Weights of a small image classifier.
Data: trained on made-up road signs on poles, 122500 training examples, 15.7 epochs.
Rows from block 9 of a small image classifier, named by matrix and row number. Rows with one number belong to one neuron. Each number is 128 + 32 x the weight over its row's rms, rounded and kept within 0 to 255. All counts start at 0. Numbers have three digits each. After the name is the row's rms in percent of the matrix's.
After each neuron's rows are labels from the 100 images, of 14976, where the neuron reaches its largest size: "strongest on" is what is common among them. Only what is clearly more common there than usual is listed. The data: made-up road signs on poles.
# gate: MLP gate (model.blocks.9.mlp.gate.weight, 576x192), inputs 144-191
# fc1: MLP up (model.blocks.9.mlp.fc1.weight, 576x192), inputs 144-191
# fc2: MLP down (model.blocks.9.mlp.fc2.weight, 192x576, transposed), outputs 144-191

gate.286 096:151117121134123124129115156157156072162116079130090113167159121069141105120147098157108138136155150181129089109105112173142212078129146159131130
fc1.286 098:131137176175150127158108127121112109142095092115190162085132137178156134172129097144072122119182138114137103199113128141111119090171126190086082
fc2.286 099:156096106205116105133149078132106112130105129143141145102174121105125128148081112166128104090119121151111119124106105087142121119112138070101157
strongest on: pink rim

gate.235 104:193117107112125119193166088119143134155082071077119083150118107112133184104156173085154125103119062088115102105088071127107146162134144130147156
fc1.235 099:097138121120121097074074138190095128093156136172138102158170131125183177135104138135116088190139128129146098096118071113160135112182112162075125
fc2.235 107:102166166116089170085127127142138142057165125168118054109177174145196151083186165105144091107155059070144093163110152116127124148135101175151165
strongest on: white rim; grey face

gate.470 079:170134116121079127134121127060131076093123108148100078048126152134100198050136071167121104080173131096185099118153127114091063123155140074083143
fc1.470 087:130060123144100136096154157181140124138165142118102148160099100145210132099132151137115150077105184150171147157143069168130132116113190164096114
fc2.470 098:072168156160144151167101138107107123137131151143105150136088159118185099078129104064117140067066078087163068151136101099158092123151121142115140
strongest on: orange rim

gate.168 085:155122141140102115100102120119070188112109134079115136099113127074140155065148148178112134130096129146143058071107137110117142090102129170130136
fc1.168 094:049210158086146117060114126112124084130120167185090098137080153091153127171115130117166126069114137131172154133122099127135132137070147092110142
fc2.168 096:154132161206066105157190076126128117170078143128136139171146136121145065081172152154103130064110169100151151102155153141157123163129148170089144
strongest on: grey rim

gate.173 107:100114073117141165154207082177187143104068094053149147097102182145069147066069100157111161142156115085100095116119181118134117154133097130076201
fc1.173 126:093162130096146164133168088193157136133135123108083163049104093120104077127093101113102114123176091183169129135127145083116134094128146097098166
fc2.173 133:152167100118148127128147086181136145092125118062106167117082116143101135101097122152118109083181121111104135123139134088159161127133120133115130
strongest on: teal rim

gate.452 109:117076058117080124082142132073155116169092130084152157134166167154113177090134150161185200139104100096056180147103209078103148097109097125109126
fc1.452 106:142159197170115138130076103149092136160115120139192119133109084109101105177115162156151079141144125082153074119135123160098052113179118099125137
fc2.452 109:163139187142111149084116089112128100128109131143118123117165103100103090143124103061078045141116124092134205118128123160113108123176140130111120
strongest on: pink rim

gate.110 092:152146102073088119142149145113195123082149131085094125150128132185105145090181126132138175115145084120156164132124158187075169142157102107190144
fc1.110 094:189174214175181136108102128146126121113110139175143026133132100129078206088125138126109102158101113134151123116132138078102139139090133126132133
fc2.110 104:092165139149101179099170082112174101095106141175151119115228098091128110121222169103133071178163100146125078102103104134144158109115106097175127
strongest on: pink rim

gate.123 086:122079140149104100115098074064130141137127119144096134118114067129133146067133081111170151116136086097186129089133112186111119097103085144114151
fc1.123 112:125130102125083129228148119146234166137080138128114093102103125066149156128072098109199149117135142114191138064153162065131105161127080145168185
fc2.123 113:093142118061124098102143112122196098123099169154155115155101123123156083150122126151108100193158150142125090084198101105146122136140039106167146
strongest on: red face

gate.379 103:111102138091166183148144158081110152074175176086131156125148079116149121075107106181129163144141116116192076091092150115131097180096132129160149
fc1.379 104:122139110110152150126114125107088148155173174092113133127159103084110114103142156091153125143149062100110101135123171100081119161154146101122136
fc2.379 091:158162083125175073095110091138087101129112144128161133172144080062101126062110174090147109127089031104144127132142119160118161087140115153118040
strongest on: star; heart

gate.176 104:124126131136178184090168073199124123134145136049156162098089119102090109144115137135143105186133090133162167156045130152096115116150127084075131
fc1.176 091:102121120094141109134112125165155072090087101064143082116130175151146173128173123150118089157155098102063141131144130149093107145132105154083132
fc2.176 113:095151109119144153097116091173224069129130166080111080076131143174147112131127102139116141175098089141117154165091083142114123108183138088112158
strongest on: teal rim

gate.473 102:164165161077115149109141098094151095118160163088125110118106118167130137100137085166121086112062182113142191123118208109130127103130125185108061
fc1.473 109:100106157144106086092104141124097149147139101093180123106120140166136131167113171206174097150143131118172142151106094077128171115091113121135162
fc2.473 101:188159129112110148154094102033113086184082117124144166134120098179108120127132138125143101097136139163144149121128143145130172113099110148122099
strongest on: heart

gate.253 072:122193100182118196089185102162132121186171103063088126161106058079139097111078125139099113149126121090091125078091142179127050168115125156066086
fc1.253 096:117130083139163109145129190126120159128156159154074095130104092103179146148137119149136125040107186096183145092094139148115136146167171203158041
fc2.253 154:108126133138166132149125157148107181108108121159094124089112128077130139069137138092104126055144160139111115124129176142130107136149106168089077
strongest on: teal rim

gate.310 088:085170124107152134129137140081105097211073099113136177120107116175171149114119137127099126132095137079181177111084149092097116191122118152105170
fc1.310 092:135130099134081089148074150123088103142114111163105094148098117132070099066152141153111118167065144143085133134077209132146194107031154101143183
fc2.310 094:141136138126097097085154103089104165138139200114120115051112157122146111126152114108122157095075121182194107092109104075093098174154126161133202
strongest on: cross

gate.442 099:118120031117095195144151125158133138161132157091179106132080162167120116136174039128079141041078149127157146173099139172155149091125150104117109
fc1.442 103:071156153102180130144129128053095111077109079149077091169158114147129111095135123124127136094100152149125173162180089121075151157207126151141100
fc2.442 088:081118101178118075173072156116111115114170155108113122140107090125101098117136144140065166165219099087120146084177078154160140153069111151109108
strongest on: star

gate.272 100:144025059175099094136201071147137154162099135089161141160121115070120120109171097148136184080128135125142165175101182110116115082123064180161142
fc1.272 114:041116150136131120078112139185101157107103120161165201104197149169122163146101145125127156097101163138073085106134114131135113115174103160107130
fc2.272 123:125120122147166070107119143143149097135142122152160159120157144136123166107125156159114174101169167100101144093105124166139142190155080233158103
strongest on: white rim

gate.416 102:163071159201107144161158156147194169133098134092172125131146098182171142108101113117114167131110115126175110128085174146168158157170102084152138
fc1.416 107:119181184076105161094104079115124174125086112074099180122116158155117092133075178109081137167135108085141127085164101116149137140118105126083158
fc2.416 092:146169146139130084163125131184143181115095156058141095159117158062107068110122157118145183192160144102151134061133101122177174128143104148075180
strongest on: T; 70

gate.60 114:108126125137099088126102123137070106126084132074135125094162100149119108098125131124088071100150159159109078137124113162107088148144165158118126
fc1.60 091:080125156133129091128028166115061122173096146079191150106174105129178120131146083149078067093120129140108108111106113107126078159127146181087105
fc2.60 122:141142155159126098158152138151118213126058166116147149090123074092136125138179175179131069162113109141108183179133171153106161150085147090099124
strongest on: grey face

gate.205 106:161141088098094160163123106172147151195109096102129152107082118105168154117090103143175151108116077143168141132132152098154107095163158146140100
fc1.205 098:183105106083085085096131173118053126117163103175110140139126099110151106128086130122145152115135173131118123120154124115110148146132134133122100
fc2.205 088:150103158144074127197182130125144134187098101148091142116188111122147095038116130100089160142152126073160162102134119104110142108102134062073077
strongest on: arrow left

gate.89 091:101133094079064090126134141129140132075133123098069151157126126109099138128160103136146145151098143089096093147157055156105180140160086209093155
fc1.89 094:130152150210160176082176099121154169139174095096112104158140135159164091061113186079162113133130136075139158118132167142109110105138206116153089
fc2.89 102:174088152147115056200132181138133081105125173118160117157110112162130078101173177245124147125150165133121093144132139129126125153146106090167092
strongest on: ring

gate.541 095:065158113153134110121110115116140149063062131108093161145106081186160196123122167178166156187095193100132146142108186131125112158140152084104081
fc1.541 090:093111061103096134144133098143146140094054191145112117137095130121213119093140195143151179185078140147168180164121151168138129151131137078109093
fc2.541 094:107049116165154155161118144104139136127083155166171114121114124119132069137047113069142166140096117152120054089115118112147157165150134183116082
strongest on: ring

gate.448 097:166112120142158136125148154185119090131074120130152135091139093155114088086137034170119079084107075147097149163078096149137108102126087063162142
fc1.448 099:209080116130122111196198118183110115166105170130103164126130097122166076098176130180142189119163080130112155169150117125134088176157104120171158
fc2.448 096:138092133127151156165109164139135112170105146157150181157118155140132192165138150142037123100108097177109182103096103129174110185177127091157075
strongest on: arrow left

gate.191 081:112138132094170165107125153104159109117129112133069098151104098120114107101130074092121171087106148066197087043109152094084105177105136124104158
fc1.191 106:131174123121141166133067206106139118042109186155146163093184151124156108181128105117151139099092160102075130117126117063140119128177177197119121
fc2.191 111:127144118087154135128135170179108114056104111185146129155092115149119110128144087106161110100121115098132095182121111112127121085160161131091110
strongest on: red face; green face

gate.159 097:209117143171117169165084117161139072106168149092106141161122123187117134120169114158141142108144158150150099150098079093132098154139210093138195
fc1.159 095:104197133082127134166149149174113110130142143117129118095176144185126102119150099119136152103093148098125079101159098181160117171120176098097151
fc2.159 094:031126164169146166122123132122094179160157110132167121109148159121125153096135118159101185082139130123121140102170104202137146126110134110142124
strongest on: T

gate.458 087:079126119141094094124122151108115127199108162050046154151152132139120101105129101156099144171160153090160118124108149130137101128116217116171140
fc1.458 095:117108114127110126114153096159076058159081101156106136109144080132087093101160107094167168097102220145133120155170094163134140133113127135097115
fc2.458 106:115179170195102120117125117134075179078077137156183099101117158053107144137170149127129144124125075168110166081155136148104153142109137167149096
strongest on: white face; pink rim; white rim

gate.504 093:163162112117067083087187136081191115114102154095167188123113089142141082073121131150117106081154149135155154050117121145156128140082111111134113
fc1.504 095:104147121148163140135130125126072188121083134100158110111146152088068197163111106163119155118100071110111124184111122117082146113153049135116135
fc2.504 089:156136165147115118132172131122110112062129092148115091147087127099117072038189108124119097133078153139143128068169160111115095079185153131173174
strongest on: cross; heart

gate.409 099:056154115155159069089089147149160111164155079088110140129131113097106077081100101174139183108100132123176186145063175142126125122131108214077154
fc1.409 110:136088113131131146107079126098115088189151171132098138115178107178139144040126169143108153099108139124137171100175095113144094133160179086139089
fc2.409 105:156136094152125100168099150090128069042129151067108122235110162124104090105146118122142079126093137117186147132104142129101133110062125141140167
strongest on: cross

gate.433 088:166179105132140146053095161134135131163093098124147103067183143156149087102090174168093166120182098147154165176134158057098092121151140165073120
fc1.433 093:111181105171107117142114132136133129102154123106074156134142149161167150084133185158124155122153117142203152197133138128093137161072182153105106
fc2.433 106:096159124197116138102076101104105126111132075069128152181159109156117129167133110146100065103103140110184144145150089122159091150147170194153152
strongest on: teal rim; pink face; blue rim

gate.219 094:126084148211088140107114166150064124142123132079096120113153147182106120103161107140056131153176143147154167105137107113163105179124105143170107
fc1.219 105:174085120140138154211139163135111172121082169152162082195131183087119125148105105101108094085150097100090081136105129118133153128152104120144084
fc2.219 095:143124214123161141144186146139140191083138157173102137126113186123100126114149126142141142128119104102114137086101134082142113132106142107168101
strongest on: cross

gate.265 105:173064072095103078183161131144111180136118124069185107148117109089111116113156099121130167125107154126116213105151172164089133102125135131088130
fc1.265 121:098039092123126098145220064105099138186118110114057139162127096117140198111130126110081174137126101164156155137110137063119165157106099172118099
fc2.265 116:174079100101134107173119116155159106143122096093120103111173063190084181133069096138123156105139131166154134137114078107095123101133124107121120
strongest on: white rim

gate.209 097:190152156139141155079184127118131077107150112160112117114123115120158167152070130198124095125117153109238102100127140066115124130132213138050104
fc1.209 102:178156125117156107084143125124152074089142138115105171135134104113122169168097163152134119100139106180170113152131133089083134120155099133060119
fc2.209 101:148161086131105125159123148169109072169138126113089119118158167101181146126087142161120099123171125128131136130088106157125151112170088131139166
strongest on: orange rim

gate.546 094:132130103085142178109173106175135146090083124091179121115125125111096123116109107146122149101145118080126142132146175126145115100138171103046122
fc1.546 096:113149166081152118160057173110120109128129109127102160083152118146188141171121145119160081140120175119156140090121075133092124161159069169190086
fc2.546 114:132123116140114149127093160114100110183113102182167133165112141092141069156121184110088119080125122140082121093104173193157144106150128176148140
strongest on: teal rim; brown face

gate.366 105:139139160151039146116105091128142165110117096102120149110085121125099136132069102191168117177121167137132124099132142121169142107038095095198145
fc1.366 102:141153153181098082162113128096146107140140077118125131092191134137118059146154115140172143153124157104119142095073182167137128103049120160172079
fc2.366 092:090109112127090135167094122090137178089100133160129107128085135161101092157145117161132119139130072132110138118156140119142168120076081084127106
strongest on: heart

gate.510 095:197095163142188140153116167142150108097095176120135120103162092125134132097093060166089166081127106100163115171186095119141149073126109100147091
fc1.510 100:073162082130152118138098168065111135106168116129167133104122130146127196111103146077074125145112126125142137119137123103106094095158101131135131
fc2.510 096:090171107103116149160091116093101121083145177164125129111131079117148117154147157166114125062089116159068089179164153124151132087099155178129157
strongest on: arrow left

gate.467 097:073109108069049118117139088144096143121101084106097084167097118169099141150164096145114140142124161081081176145068166120150132114161132153134173
fc1.467 093:162113096115150093168140215102067139115096162136114159134154084105129131112078165135150102162121110064192103107138137204114111158109126079119093
fc2.467 098:122186119137152142130109184069189101196142130099141087107119103102119062164163149104166148182102113077085137126107158152102137131098142078064106
strongest on: grey rim; black face; brown face

gate.375 109:144076164126085146142102098143069134100129152055140130137076174099141125083148125162178127111141158131082187105106100146142162150143143180160165
fc1.375 100:191175155125177180140103135101158114092116154161113072126083104089096132152104133143121096159056119153154083112151066068157094126151131108143125
fc2.375 103:146198137156142159165121170108114090116145158146144161106085070131150158169103139124143167118128148171087164069126141170194135146142157119148110
strongest on: grey rim; black face

gate.36 103:140023134148140096112127118114090135120129108104127098162110114123095128148181114113135123148158157131124199127106158139086122122101131178127112
fc1.36 101:132204178177143162108165102082094088040119158144137143097096159169156166138161167137132147112098128099174080152109079170121115132148099085135146
fc2.36 107:090127110138116144144122183102134100105136095216157176093216160060160098086161179090098139167117175123118128148148149150189138091140071187095093
strongest on: white rim

gate.145 096:168203160106165128111142141113095135113084166092163136119120118166130151111124128169152098133115147137185118117125175162149141154133130164142146
fc1.145 098:112140112155156092147122073130136108146103148151121113165148103083080120152112209114138185124126112115110108128137132123106148093139123129104167
fc2.145 089:212152205119103147120134157140136165158152097154170154102056136110155137134178113084154097177076111103124164175162149141129141104099142125142150
strongest on: ?

gate.277 099:172104146133182144090150168123123138124118113113153110171168170168056098164104079168114107111098135090156116170148118196108067125146138188094114
fc1.277 099:123058115114115160186117131101091091164125199157096127139072204151127139119139146130166162086181165118133127099199191122131103132102150135189097
fc2.277 092:081104107108115149097136166149111053151103119080118123079083160062114117182108150101102124079093098108136087170125116154176133136131138103114093
strongest on: white face; T; black rim

gate.537 097:139139116123072141081099108114155126106130095130133149085141103164122097157164127155080137153125098132175121117141150122143152167084078142067136
fc1.537 090:182178088122162101138143164166129147113131161172184070142109074122147172155112100154153187129141085158119145165109152121147103183118156089116161
fc2.537 100:129140144158089095177158116148106179103114153062120109126177107081105178146213129042124154115088152172180154117124169159110102159107150066080105
strongest on: heart

gate.120 089:082160152104099173080138101119045128095100153131205124113106136135096165157149132178201133150087070171083088082114192145163151163126216109164105
fc1.120 100:169101105178095081121135090126134155118194170176119060163145155112165106123125151199087058148128119119159146104126129135168120238122144147088117
fc2.120 091:139173140093177167110155111117166142079163090102113132112187183077099158134112123109141113154083147124171114126117204089143109159193158115112170
strongest on: star

gate.399 103:164095151104091145124157116094162094189111131118113111092097156135105154096106156182103119123049121170157097106132139090141204131141091091127067
fc1.399 105:115127128187161139132119160065140102150114080144146122146109125174171044177139128100157177144125123173121124146157134136073131155128086153108184
fc2.399 097:106157120130103147159158138106189126125099122144084154062075124106114096168152116125131192102074148125056103145085125160066090114157104108138160
strongest on: ring

gate.244 102:113110083124152142115089083122136150143100136139120087133104131083100128078142102193175096104098133120193128149162145097117110144092135135107104
fc1.244 108:106121136135186185054130083156124118054200170133077144141141134026136098147098122154135084101110158093104068065100129137130119129107186088096143
fc2.244 092:032160145107142089101170129135100100102156160144117180135116175121147109086118142157158092144044104081188064083055106049115116147149184106131164
strongest on: star

gate.405 099:157142167109095125101121172090141140125099066076134111107112136195150120106157124101153114152117109137112026075093119145072079117092177142084118
fc1.405 088:137134106157136110119161136149139092157134117127182070124144166116139133105115114091100086079093118149133135177124119070139114104117104113118138
fc2.405 114:136111161127061174091171108129119113150150133154119114099222143133166195127156081136155155160093091151135095105154131132129182084146194099099159
strongest on: heart; cross

gate.465 089:132134098108122089140137182135168115107158175105075085149103075154102120092108083119062135108148105148162120141173143096117171109082085151067146
fc1.465 097:135162134115112146087141123135103146139126098127106173137174158102085146105098115126136124128171158155094200149164158107140058141143178168198076
fc2.465 091:134148112148164116111118182104100114123103120161132108124096182083066150126156182092121138090112074136144114106088129170123139166190153118089134
strongest on: heart

gate.528 122:128122103115105161146105111163209136150069110114136094166080108089140134075056109077191132110143125118209134092141134103105093182137081123170143
fc1.528 115:138119115195145163182150181135134135108093094096154157149137162157085132176200139123096119135177176134075161148113140114128160052137175145145080
fc2.528 121:153187118137095150118087151138088087135150100066124147121091087184153116082130121085135194081090152117119149202114152123105129120159137091104108
strongest on: red face; red rim

gate.75 094:174177094135152106117136108122078172088144106102147134174099110136131073107091123117092113180131121140205131073123102078151080104101118069168082
fc1.75 090:136138069071107143203159154071116137175146129159164081126078142162145075128175137147134116105153137170148140142100122120136069114182124176075161
fc2.75 092:148130186148186157104128109117126172090065162197069132095135145095139173079143162149122191086164138171107161111072118136118148143165119152097131
strongest on: white face

gate.454 094:084105123137084141155148142183188146156131124128103100129124163166181083093134118113099138155142087171169154128113147146141120126104133120092122
fc1.454 099:087144112107126150140078137114178130095131063140129097091167120141128120124138057118131145111134140140152143118120125121149081159118163115116103
fc2.454 110:101121160106080184104072122121144154167115079110104086175168165156076144175134082168132126143157153132086148091136137124144145091166083147125109
strongest on: ring; crescent

gate.9 115:156083135091167114144159083080124135149131127077126152103111124122158151124139113124105197094178100105148153129054167144073140138061126121190142
fc1.9 110:130048040121127121163166097203110119111139122106156140120166095056095156141138111091154156132186165156165188098131115193125188135101143115170197
fc2.9 124:094120120087101129210167089145155051153151130138185120097097086177124155155121133129120142098098116155112145114099074120110137143139147092088100
strongest on: white rim

gate.369 084:215152167179125098144110123118129133156109145136077151156162106106098136096118101157091161110148092139117117128127175169119110103100111148094212
fc1.369 091:088077113165164075119136106103104125102109122113071157173188123133141130152131134115127112103103111118172137114173092159153123095158169082172200
fc2.369 104:009178143153187104138085145062117126167142183161182091097125112129179160132160123114126089150143141165092141175137110136137130050129080122130181
strongest on: red face

gate.492 094:156091138124088125108098108156162139155158053111186161123141120123131129167115096121129113089163102149105117106141087163167095068177119123143151
fc1.492 096:192107177129100151133065158128114097110144153105116146161172189113098111103112097131080094126136100128096098129110105108187193147089113124089181
fc2.492 099:160092175073095118155114106124122140075117113122160160106115155166109174151141166135139153156077132133126091147080107095085131136111124185151168
strongest on: arrow left

gate.96 105:178133056100083076128169168053141114107061076099176154121122115178128121064094142147127175132178162130097151133108170142113149099121157154100159
fc1.96 116:084121180170113148108113125169097105113067168152191114133113107067141104180130159127078029132101132138111061094086125166117159131159121124087103
fc2.96 131:107113115151148149104160135182114149136104142114144184112185066114140072113155109105117140161130110139176113140115150143093132176187146115116077
strongest on: pink rim; white face

gate.97 101:127134078089122112135153094089108146156098126115120207112105140112114112090096113148188123161142120101090111108102166090153178104118178121117130
fc1.97 099:122096168159179113157128134120112099074136146136143052155158143184118188083100110093123114160123092154138134138132151161083131158123142116099133
fc2.97 092:068147152073104151174130165152137123145111138102032135126186163152162077125091125159135130155172135114127082149101128119079130108145189152135174
strongest on: ?

gate.557 099:168104126078117076118154111158118098163069096118093130106138166163077096098134043127148110105179165143129124145143141138145205153183138110113043
fc1.557 098:122110142103108158166185177132162099051128122159145130193126131125154186159164135064098167175162113110097104152114098154179120179126195136131115
fc2.557 089:157091129089130137078182114150126198042134133173081148125122101123162061073134150139105126158090106095067096071160038141172153069137130124119068
strongest on: cross; arrow right

gate.327 095:128145114059125186092180169081084136106169073070079055098170089087148111051155104185133115114087156102182123096129166070172123202136089142095110
fc1.327 098:126187121078109150101135146170120113131172091096079081115124131133180143073202151155158127164092117142156113093123156062145150165126099117145128
fc2.327 100:098113120151164150105151157099152086096108113116122158196144105061203102155167117116119139141123115138162132134133166130151122149107122165111115
strongest on: ring

gate.171 097:196138198132154140102039133106086096128120133097124135131049109136096071117147148165110122149118145132161096107116129109118131154109115094147100
fc1.171 094:125159109114123150102053088146163139098110155164078108141144098175136131095058149189193110062137109137137130111141164061098056132048110074131142
fc2.171 094:143046095117124097145111099143152139105175087131108153089086119131097157127142083090129070090209102149120092129128165111116074074061118148188188
strongest on: T

gate.572 101:167139125109137137064119170071131143156081121115124148141179126140147138168135117127127098166163088137141130096077151156089107084109164083144119
fc1.572 101:156172128113163087086110182100128092168112088131085122113125087178136110154137136138153125116153104144159136087096150138156095137094133083152131
fc2.572 131:107129143133172112123109148034047126133196108117101151146148219181161054106089136128190113081190129080137115114084118201138120097112124081056156
strongest on: white face

gate.181 101:172205158123096156115128086077147113178143053104088121084129100082126144130143071138129096118144118094145113099123128149143146107119084148144170
fc1.181 094:055106132113087130131090167091111121167107095119202108120090128173109088184106146132146127181100121199132191195152111167135107137093082148124116
fc2.181 094:108153079080106049173129106133122181127123170118112115113126135135102121124106144117117123167148133173134136130114111094188148131114145129120118
strongest on: ?

gate.443 097:146149114128133104145109133107149138181136102129154090082160133141136148142097122179167131135129131122209164156167157110064097120065107146169164
fc1.443 091:118137083199143091183144164123097177095158153092149114119108129083107136147134144098144128128117139114137117201082097154110138093164166108150132
fc2.443 092:095122127080135154152123183155116192165104134138064183083117133077202177137143080124162176115115092109188130132140132082071101150117123149141137
strongest on: heart; triangle sign

gate.352 102:166111156095025148156132157113170046116152123131193098148096063149093079110116131163141180149155119111151145227160088127088143112178047077127126
fc1.352 099:091167082116156149169154116065142099119162185118107105126093186091184131159120126097100151085088137127106161173145120129180140141124167161138149
fc2.352 096:117202086070124075129135127101151204140077118071022138218075161091152140138122110088140130131084139108112118189182098126119138064081124178121166
strongest on: ring

gate.424 103:177126073095123108139102204120137126159160172124138085104099095131043143143069122121131121093103189174166093067149140120151120145206086166145097
fc1.424 096:035124138097074146139176099130120198177152084113117124113121114124125124105111118146156117134155081098107106154107078083159143174090130158072131
fc2.424 088:100165175115143151153097193145132165130081127120114076131097110108141134147160095093115119098210111131083200061153119148155112123173045121129100
strongest on: T

gate.157 093:136140115155097076123102144173053113104036152135133122048110073173137076101132194138124111107132110130122166108117163118148138091144182116139158
fc1.157 101:095190135123084160179092178138111156071094133145141114101142104108139199151116169154154171124129119141099140134150156075111133141098130098073138
fc2.157 109:105120161155077123199125109149124159166105248134158119157119090126112107131183148152106126136105121117093089105118126117125137099127157156109136
strongest on: grey face; brown rim

gate.293 099:130157150158108059089122143085158091132103121095174158170182125118131083084127129149130171103174126168124176169023099112154135146090196095150115
fc1.293 098:132157116138153159088153080152142167149153065167173151079111162099130087099188142146060154148123131115145099138170132167110122081123114071071102
fc2.293 094:114140170108138118175128118132090110112196097130124186102181168083141116146121152108151146140081145142097048161129078138162088119151138058110161
strongest on: white face; A

gate.463 094:123105177128139085135172138123063093152112108116174087131200172127108132117149137070152071108149154166147129142109083145125117168085153063109159
fc1.463 102:061141067111148144145126153071138144143165148093176170121136153152167145145153094101116098134123167140152062112096061156226132111100144121152113
fc2.463 104:093106092117151097137147126079064123088122109154137109135157151120120108172094145103165187136108128190171185160096167154117119090125083134168096
strongest on: ?; !

gate.148 091:128104106113135160090045095100174131166166123148061143122111154118167137066107097160108200184152138088115070130115180157090109115120127138090162
fc1.148 104:053139156094121063148098129138161183129166129078126140188193122157125216116080100118191085146113150065124120123134150127142127140116131157117178
fc2.148 101:135152135169098124169105132096155128134124174083200092099149114133104123175170087132072127175141142133127094102121159114096088060151112161161170
strongest on: heart

gate.232 101:145134106072100071139117197108085141112060138115106117150183105174162139098187137165130060170106143166158152120044172172068138159177207123059123
fc1.232 114:118096118140154101185119101220081182111107141136167148096186171138090111079091156108122137133108188174106106160147125137136123153085098175078128
fc2.232 110:114114103149167143182107100087154151107050212102147103078150079132121128028116157071149063224082141131115115166183161170105097102140109127084114
strongest on: grey face

gate.491 107:165113137137137127113104123123181140141064134037118137102071160179120132074128112137132148104121105130127165088088161115094189124141078137134092
fc1.491 108:082147115071080072139087142133201123145141150101141118150113040154098198111163124119121107091073145088077094126097109117117158138181098121114085
fc2.491 114:146108102111117131139152185139167088088119118149136089176123094169135144132135077101107127189094179181111142157112138120106142084083129122142112
strongest on: ring

gate.3 107:115059120106106171147096075138181151095105152080135105102150120143117119112142145092156117152123128135059135127108179138111173169075057142099189
fc1.3 095:177091066095091091149184118174150108048135138153166124104105140093105085123116134131125226087117193148148154141095146152091124104155096172162124
fc2.3 099:109074108130096140096144058143072136161123109106126174137084185122155102121130128049188159119139073136127107154093136113161135155123131174139129
strongest on: grey rim; black face